config.yaml
dataset: "rendered dice on a table"
norm: "rmsnorm"
activation: "squared_relu"
lr: 0.014
epochs: 37.4
Rows from block 8 of a small image diffusion model, named by matrix and row number. Rows with one number belong to one neuron. Each number is 128 + 24 x the weight over its row's rms, rounded and kept within 0 to 255. All counts start at 0. Numbers have three digits each.
After each neuron's rows are labels from the 100 images, of 14976 (inputs lightly noised), where the neuron reaches its highest value: "peak on" is the class under the peak; "responds to" is what is common among them. Only what is clearly more common there than usual is listed. The data: rendered dice on a table. In brackets: how many of the 100.
# fc1: MLP up (model.blocks.8.mlp.fc1.weight, 320x160), inputs 80-159
# fc2: MLP down (model.blocks.8.mlp.fc2.weight, 160x320, transposed), outputs 80-159

fc1.28:157107171119166123117113114128137114096142139108105148133106210135121148127158124152117131155141107063134145138147112138134114128096139144082098124150133119118125126135165096138096140119077139114157109164119113142109147145113158103123155097
fc2.28:090114099115108136142157141106123145137147108144120113130149070140134136109134125137126143114109118155157130101074164141118166102139111117139153138139139121092115134127090152081172116147133132133125115105158124108156124114151117151102109164
peak on: die with one on top (63)
responds to: one on top (73)

fc1.278:164138154075117129107120166114117082106132103103145139130154107130146120138083126135158124130133193114141097132129173103125112163130085113129122116127082153107125073120122200153136090107138121153138099130107166124128144118145113113152137154
fc2.278:095139093167122120147135120116125175155146115147136126129103123099125127095186159112116174096142085141131123134110106164136124107135155136156150126098174118124149173157168038114103143125129147113095146145148102141145103118099119126112150123
peak on: die with five on top (26)
responds to: green die (35)

fc1.179:094142145125101115145150143128127145144067167138120117173130134087137141155131105105121179136133107098155099155105157178110118135123133123155120141119170169139182109134156102110122153145127122130102140117161098154180122095115111109115137141
fc2.179:131089069153133144073133147123076140132152090106150138054114134156134101112180154142110103138108165145134154136128125081128089117113115106122122130138096126110102137089124148142168097115159133120141087132150166145086142129121094137119115180
peak on: die with six on top (40); die with five on top (28)
responds to: black die (59)

fc1.245:158117125101189143128130087094123124152099126092092107118099140130121127142136154141121155108123147134139105102178089129152125122122185171121148153131154163140108113127144160110087140107152139115129144108144125133080122116156136086118128135
fc2.245:135110187166086113144117142146144060109125113149145135142145114116130133139139142114115116120122109141150122121117148114125138097128091102161125124119107089132135103138116140175157152086083133155132121113111136113163152122116142109123127138
peak on: die with three on top (27)
responds to: black die (59)

fc1.318:097126166155099136134140105096112148127153109181128140125149135146142137148117122099134152112155161159120104137173174183146136125126132126121127079097087094132124119121108120120166100153144108181097124146123142096137144154132151114127102139
fc2.318:186088113088124119094117151158136125129122171109166100126125087132122121104108109129111123148095093096129158148126104099147129099118146123104126173121157147123147146118158110125121174113124127077155144129132112168095109124171113137144133135
peak on: die with one on top (33); die with two on top (29)
responds to: black die (86)

fc1.273:105144104098154135136115109117084104086124134143135097146158129134125150119144132147086135129152100126106133135144127075127140125137125133133170099120151146187095149100181142119137103124166154117056124105127142192126128162109117118129111158
fc2.273:116104137187063117148164136102168131144107138123094169111109167116134113130122139117153132122070162109143111150104099134116112125126128113115097135148135112080157112166096124118128144077101132124202090161111136082148117103145142147143127100
peak on: die with five on top (42)
responds to: red die (44)

fc1.229:133151178084130148158154112110106127103140166119153109129150150100157122125143119164141046155133143078119152128136142167107139130150141116108141122150153116120136109103158103155107125126150120151119078095133114116137140099107126072115128156
fc2.229:122103066167103090130113150130178145138160085149105136126097106150077135132104161114132178107158135186137130110120111123143111100124143143151099141121092146135118159155116128102126124123109151095121174183131135134118106154161135186115127113
peak on: die with four on top (30)
responds to: black die (46)

fc1.27:121137082119095072127106116166124140158125144139093137118119136150110130147086168149134082121145090115131122134135165154108120113121114134140109188134125104107178076112137090075190100078134101109122134110095117084116097189157099144124089146
fc2.27:137113159127157120154133126082142120144116162117121139126113124136117127139145103134120157147110116118121166143095093132167109186146165118089153081100134163129131142153150143151099175147143154151132128135137172100130136053143131111145149155
peak on: die with five on top (25)
responds to: white die (40); yellow die (39)

fc1.9:163136116105160128111129099126109137084115173173150129147082105101126129106153109146139108126167161112158089086153091119140116110116136121103192118139147084156130098173135088087138139100124123138153146122117113136125097148177127114131098129
fc2.9:111140140154105128174111109155145131145166102131137098116155169134104127165085143112131130144099107154130157154084162142126141114118097141169089116102101168152130152134135180154126125113130093146065134123123136112129144136072112130126150129
peak on: die with six on top (38); die with five on top (31)
responds to: white die (39)

fc1.200:140102126148190058080126115114084124151140151102095128123124131104096136132130103140137115121141179098091122151136142141156147146135125108120183138216156127107133149110112125151105114119177137111137167089119109103129135124151143116110146122
fc2.200:111137129105077166128125152125133105130112122110135124129103150137150115124147146111110163148122118184161181072150126106089122139103123140126108142102129138122043150123138148136146124158078105094143108161113101141172120146091124140165094117
peak on: die with four on top (30); die with three on top (29)
responds to: yellow die (35)

fc1.296:135128138120121143127131160112154128156158133129071164126156147123143190117141178134095104140101129144125124147107150074124126144108129109108117142103093069176075164124098139129148138086136142131142111167115121142138140103172143110155126119
fc2.296:139121159081111143088114142099142107107130087124168101135133096097098034115084131095127137127172146127123086121113106158128096137115159162123173138160138126072139135155143135130130121159124137130111127120074150086117121166155085136121165151
peak on: die with four on top (29)
responds to: white die (62); dice: three (60)

fc1.279:154139125124146104138137111127109111135137116133114153095133151153158137125117158120176144075104131111141101110149122155105150113089138153167145150160123159142045098152107159143093130080125127150160133115151098123104138159145094070128139094
fc2.279:122135165139094164103158106108129115139124173152140094114140124137092140140117065090097133144137106127091152163097126128148138143137131102106114096083126119151173151130125140095151134147119142105146116142101130129179110095147136142086127140
peak on: die with five on top (27)
responds to: black die (85)

fc1.317:157185121139129123154145083124135119128127133156139140163150100108125108133110099114134139126105145150117116117148098148124151122128109131207118095133147129103148103150167154109103153150109115144167121116142124078090111174190122130159164102
fc2.317:111084107123140152064141148119103118139126132154121101071114133132128122132151125096129128126098140119165120182105152138157098120114184144049156128136103147165110124128103122113153122155141122125138112132150161159154109083076108145085116141
peak on: die with six on top (35); die with five on top (25)
responds to: black die (37)

fc1.165:115108125154156092143115111114101095101144078158108107150087127136130125117135147131153117147105134110129060098126142102144134139113152169106116142172134100138162139106158164130144160139081140144108138150113107123139061145131127110135112102
fc2.165:135148128129139179115159138106116132152113168122110155112164145126118143096126092109101126118126140158108178135136095138097075092093122107168131086080145136097116095115090083113116107144153115130141105115141145159080167095123109129130118168
peak on: die with two on top (35); die with five on top (29)
responds to: black die (39)

fc1.231:076120135139143127119091173107126177165090113122097102133123115106126104140119133137155088140145115143100146172160119163137120125107124131125121172147167108138152125131127144133086112076127103145133089160141142127092120166077175126128130110
fc2.231:179157171162134130127170142121136136083139120133134156139084112146155107122142121142136138123127129137134101056117132111111136140088145156122119095127108143140109136143118132097141160124147100147101128133061132137113154127144113145114144106
peak on: die with two on top (33); die with one on top (31)
responds to: green die (99)

fc1.136:128148122122141130141163143076153151110151142157165106093128097130167131134099114151135125074135115111130108141130111159153133117169126118147120122095109131147109110144152158121093117076117157121132126148157130118101136148107146157132166100
fc2.136:115111117098138111142130091145125135138092115148122163145153144095095115149094115105094142133096155101129147154096193144117121137118155102110128103146151133114151149136130114123127123131150159154127153104080144118141115101130106101157083107
peak on: die with five on top (37); die with six on top (34)
responds to: yellow die (61)

fc1.251:106166131155173128108112122130142093139123095114129110123126146137160162092125186088133167103116137128131129105136130151138159102132131149156131177138132154137092071149131127121149147105109109144147112101142074130092148170167123101109136127
fc2.251:138112099125086129132150107103135126145126161136121150155143102111113100151143085155127138156164124120117125173126113098154111149144149121111109087125077085105139155117159133125118135148148163130151122150122158098204098107109103137142135118
peak on: die with six on top (45)
responds to: blue die (55); black die (51)

fc1.147:125141135165124114142109121140137188165138125118131125110139112136116105136101136182140131120141124122108123146108152102125150137129120131094154135151145129116153121126121140120110118105157089136136083144109145101078135120083153146126130144
fc2.147:090150136109138119119159175098159122147098117133120125144140114147173110115136124103179140142121147087107156111109101157143092123084111100154148168152100120110113132132129109129131128163101137120112123162124140154152083163123107125129134122
peak on: die with six on top (30)
responds to: green die (65); six on top (65); teal die (41)

fc1.246:132156144145115165146132092094177042131113108156139120116139147132178108141149150140118173112107106123078111102113125131124116143121098098128112125136147121163124102132132070097127140124097093163127107116159114156110131141139056122124134115
fc2.246:129092100126138111123139150077111141128081132088166125135128078118115082126136103128135114151140146139112179169174157115177159106123137144138148137152100104092132145141126154145092088117108136126168144138141119115124147119143155121138167131
peak on: die with six on top (48); die with five on top (29)
responds to: black die (100); six on top (60)

fc1.40:107181138151128147107166108120082165104097113073161134136132116114122121106083158126169159111108185095142148112110111150100121145127078137119126125109087171106174094150134120133105095120120131135125115130117126151132124102164140111135107116
fc2.40:167124116138128127095146174085140087135130147122131119138120144132152159161123088110148140148068169104122136166161143146139119067107111162148112138128142113129110145146062151113126118130138110122136115079115138093110183099127078160135071132
peak on: die with six on top (67)
responds to: six on top (76); dice: three (60); purple die (34)

fc1.193:102123108143120128137110119138158125198160154126114095129125126144106141115137138131144144090164103085105070149152080129121138141156123108121134172085106131118128121139110131120098076116145131107107149153114127118117133142101147135114143112
fc2.193:189166131086124114140127123126090123119072090175140150099126130121108138136085120140130107166094115136144150110101156117169113127088145144135133087175146099139139091106169140123135163138143151158129123112147129152166109134159084105115116165
peak on: die with three on top (25)
responds to: white die (51)

fc1.103:108147102148120093130127111121152133152147146149144149105119160128155161142144145087185111113158132122143124106136105168167102145147142157129104124138127125142155093088112152123116128110110128143136140113185147137134155146110138128178109213
fc2.103:132103123104139157133122178123143124131096145127132124102162126118148108143111145182101171117123130154108140099146156134124143130103139147089110125163111165118110131159112077094105127134136130122138103171111094120157141143127116135114129086
peak on: die with two on top (26)
responds to: green die (82); dice: three (61)

fc1.116:107145080148098112128173107121137148106120129109088117105117143092075125101147160156177099116118119149084112126129070121096129111129133132123137161121131130150124164163129097131116140136090190130113149125102141128130120163098137092154112108
fc2.116:133127170125168163118097139116109106145116153139141128143148138154170133158112123112097143125155167090195128122134181139173118151143101104127133088130115126121134111092130155155132115101154060112156114098147107145119131086136133150125164133
peak on: die with one on top (61); die with five on top (27)
responds to: one on top (67); green die (45); grey die (36)

fc1.288:126146117170159127092131152129126121083141154130097109103129090145105138120160173122139129118091116101114087148153137156106141159128147132096177113145163118120146129118166162148117113123126134146146132122141127133131117137126130116145136144
fc2.288:126100105103140152139142097147099106156059125133110175149152144106138098129126090109117131149133116163161147112115136101159113126150112101167088135158107162165136126109097104109147147126138114139128139137070143129163124123132129093106136084
peak on: die with six on top (43)
responds to: black die (78)

fc1.282:141163111145096093115084128101148129131113127126117129079105118155123139152142139150211100098122122121109150139134109127181147104143088109095112086136073124129120095152125099147124150100132111136136121129110131152114092101117137150104150102
fc2.282:114126142124166171175154146149096110138143138155130147164159144099102113125145107106062171130128152127123130117105130124082099145144175161156140158123174144109149152089148137108116104139127163138138138118144141118136154161120130125127124151
peak on: die with five on top (42); die with six on top (28)
responds to: purple die (35)

fc1.31:159143119126111109160138125131101155105132135116146118111069122109136071135115123144183130153122088159135130103134104110129175156124125108155152143076144129120172156134112101126169165119104160112099130169115150098096135120153150143076123170
fc2.31:151143128113109144123108163125135114146156144113114138140177139137147120112099112122134154111140158085122128134118150120113116092123104154117086105140151139129129096078157164107087107134137124155114091050126109148142122120124113139218116103
peak on: die with one on top (26)
responds to: purple die (37)

fc1.114:130144161127098138114128151139126101163165132156113130122140139099148143154122157133113125145117150164113148116157133142150151099140099124116138158092120143117100134115129109085143126131073118144164173101102110154098117113115106118151158148
fc2.114:156136136101138113100132136135127124109097103124144121123114108136133148096126093120111118148141108115166112119116133145062093137082143156128153085152161083148142106125117079143116117162124134107098130153162119100147118131122090116113082141
peak on: die with one on top (29); die with two on top (26)
responds to: white die (41)

fc1.102:100145106132093137145120136140145147073175129127140118111131087161114112115097124095150106151099120157123140105139118095147100138122114163146125189105161100097111129135139097104115086099105122152144156142152104133107127131122126136152129149
fc2.102:137117140118153115081114127123108132157100180137109142130119161087165145152136126167105146100151148137116107137113118187112169122105160134132126061132099159158112128121126162135156154187161123100126126118135163116148154115142142119118143102
peak on: die with five on top (77)
responds to: five on top (80)

fc1.252:133120153159192143122116148121147127166092129094160108121112127117122137130167102152120144163158139107114104158135108160122104167149160097142124100132148148122141178128122137121153116143149125115109115159153118124112136167119142112129097098
fc2.252:111140102108089120137139073111098156126144111121131107135134114126127110120116115090139118124151114167109126129140136088130162069130106150132106171089090121131131110120139117116117124106153137158169149100100124137122152090107112145132152141
peak on: die with four on top (26)
responds to: yellow die (35)

fc1.38:160139140155132125104152142130109113095092129112131162166109112137153141149099105088162152098099178099101121126123139124108115132136106116121115158116139180097177116147128135085113099155158114146166101084125120125131159111140119112117100109
fc2.38:149105121135119191139107155069126147144174127107115141113129168098105091114160123160124098121148101119105138120134137134084120128143136111125121122126135114149098152114160098141130152082124184133130133145130138125113137118090133114070161111
peak on: die with six on top (41); die with five on top (34)
responds to: six on top (61); red die (36)

fc1.302:116151156177112141114141100127154139122133147141147124141093142117115121133137076115102114112106134084135142092195107113155152145109111108146162140150155102087110161146130127121132128103175115130143083163149103149159140167098149113119094149
fc2.302:129086075071150098109118109142115110124133104121092160113162125132178123106114168137144137134161134158101123161062180143142104119104123134120097126091115154182132084109142125159099113154104139132135169083097116110116108087161101130126156111
peak on: die with four on top (30)
responds to: dice: three (60)

fc1.10:107155126132103126134105163127132113125099179156155135105179058117146138143098123102113140093170140148111143106142180170134168082118134145146104154124114114151130165113142124119126135104152138123100077104128143109148109168144173155117111179
fc2.10:147108135143149136133149128120092100135151123117135115115139162089103110106147088048155123122093127128129120162122087090120111147168126125131143111173138155111152097163136129167172144133124110151154163127154116151134146129153117117107140140
peak on: die with five on top (26)
responds to: white die (56); pink die (38)

fc1.191:155109122127147102119130126162124124153133145127122080072083114176153147104137136138120130120142125143156145158103106079125100121146100109144120101129090108134081091141129153109136139108142135137133113132124137114117148141094121161163122154
fc2.191:084128091098119167150126135134126123109110130144121170104136105094129127115127115161119135114153092105146125115164181171183144129144155110111133104142146137159148140138145092119105114114138093117090150069148108179128153145150141076145144125
peak on: die with six on top (58)
responds to: six on top (71)

fc1.120:122124123129137112085117134130137161130107103106128102167102205153138128118129122139114071194117135110109100137133095167152117159102151146127138142133148167144093150113143153124185131144126114124116134125103090110177170093128128105149126115
fc2.120:122166151138145170159121111103108100154147147135120130097140062121104169119115153121144182070107130175141171127121123124089134114167123118145139123141090119138152139130122098136070136123120148134140120145141175144080083174144132156096146152
peak on: die with four on top (29)
responds to: black die (41)

fc1.175:141118140109111111165154154094161152142136154116122115123147117158103091109136153101122070129146167114111136098145142087129122120118131143145113110100102114135100074119122127171148159165106087159135154144113100097111133120134145138142124113
fc2.175:153132111095095167118099111160114089132080075157130153090112132136114115108091117144124164131126092130142134126113117105112111140101153126109129119219173132128159131140159146105145135091135152129119096146141147128151078111164130104139069144
peak on: die with six on top (39); die with five on top (31)
responds to: green die (38)

fc1.131:183164134161107121125113118137148104112162145160137148133124080149140144151094085135136149189144106132106089159131111153198077105121190108115146154144132116145127127127095138108144124126155139131076126101139140134098136153118127116139100081
fc2.131:122057136081145131095142154177132167138149097102125100115129142119120118145139146095134135053093131136162141129161129091081144156132051138109123121131102157117134149108164127110122128111120139136136112117147097125128094102091118114122150163
peak on: die with five on top (32); die with six on top (26)
responds to: white die (40)

fc1.242:147127130135135146127134116110149162137140120127130152134207098121138136088138172157170115134131184136105095077129149117115135128147104137139132134115126124158137122162136127129121118173103136130132106126084114112152149189127139149091148146
fc2.242:110149116114144136110136158157132123133099137106087134127121161095098121135121117093120113112145098131133135125155116118129132170144119111126143115129186093130131126101173137100105120100155143118103170153141176126133136132124113117098120170
peak on: die with six on top (53); die with five on top (31)
responds to: six on top (61); green die (36)

fc1.37:134120115127106126089099144157136129128162135135119131152115135119144118144139101118172138053139153103135134155132152165127148116136115111103059109130166162119082145093151126111103090143123111160106138082117084177103117168092145117158127112
fc2.37:117126141107095121157157124073146124147109092118134130106126122129137115143108156117099147170130088147135148108150097113142128119141155139141186122131124121111149129167093156146150134104128123080164097190155156097175107060138122144083125118
peak on: die with three on top (27)
responds to: black die (65)

fc1.80:146134080104135114160096142105111137180146135118127119156171123119111115108106117133157151057124142119146134153132142125115108112130165162118129163161124167160125138148083160140129135090158118152103121110156125182084120146114139096140136152
fc2.80:114153156128097129126124129100087154111093147118150118140120132100146117145123099128120122126135092150105143100135114112140123159142134086140121059074125146142135118129183124142129105160139149143108144122112148140182136115140144179103150134
peak on: die with six on top (41)
responds to: purple die (43)

fc1.293:150129095158097147102088098100107130114159173126145117115140146130145111110141130134115112131136120148132132116133129133130200137124117098157123061121146123133142101103155078141107132083106186090154133150128170136140125146162112150156129134
fc2.293:122130172126142117125168221104092114161053120132133097152116094119148155165135138131105116124157140128123133118097129129097118147090127144117146144086100141148131160132105132131108134159159064118143131096145137109099156106109136125115112156
peak on: die with five on top (30)
responds to: dice: three (62)

fc1.209:162143139099108132134127160128170145069113132136124136116137137156094121140122144067116127169099110127173108163114124124166164151163128157117145180133135107150086133133151131076107133110154159107141084118159119135189095129120170106099180109
fc2.209:106122152184154120089140119098104127150149104112156138139122109144135132110099119143143094103129135132116146105100138118133077078101106094142126101104099133114148113125105102175133117147082122149117201186110152126083184109128105143140071136
peak on: die with six on top (27)
responds to: purple die (39); brown die (35)

fc1.62:072136112185117074140115101114136144114129152169118118183155133072137105119142120126135160125087131100086094132128131148099097132114128108172141121137160171137147120136171152124121191155127117133128146112154106100110080158129096111119123121
fc2.62:164142143090130149130106139145115099140104127082142155095109118176108150142137131114115094123189131136153144109150109133134158086126119137114137140106103121108108140106119119121124067088106153140112127121093143175181164089132131138117149132
peak on: die with six on top (36); die with five on top (25)
responds to: black die (63)

fc1.59:150147114130105172113176133137117129145140117153101145126153094113098123117119151098186149113097165131174120134110170097137129090090113110156129129174129090112154136132165094110136103149135115092112171148094136141096093184115111148119133148
fc2.59:103108173096124085129143171116111122131142130088153124122140111152148172134079147114110155105148070107113121114156106166154137131123133137137145119137146098155138145141179136156119148100146146146095121101129129122113160107120118102144125155
peak on: die with six on top (34)
responds to: white die (35)

fc1.92:068117141124135129164123153135123092084127155118158151174139135181140134133114164153148129140111074097108111132128114147136119141126145106127106141140094163103114160138153126121101130126171131174110112160122139123161129125133168142158115131
fc2.92:167106109126116112092117108107124163131143137133115089081107137074158123123141119082118114154161173121124145129134133091130131099138124148145149125114183100153128114124111140124145143122097102066149132132114151130116138134107085128145126135
peak on: die with six on top (31)
responds to: white die (37)

fc1.201:113124097127130103095130141144104121164153142126156080112101116120124132084135139092118106131123119087122101182125088122158109095122113128144148093136096172076101131128169147111148171119081139154084094074143129110090142157120123155124138185
fc2.201:152139178149121150152133119117134156114133110081102161154147150140079108112127134123125133157140113161129165092134142136110127144167161119159131191132154061123150132147106124125109094130163126114142168125089150153177085132133152126113127109
peak on: die with four on top (25)
responds to: white die (44); pink die (40)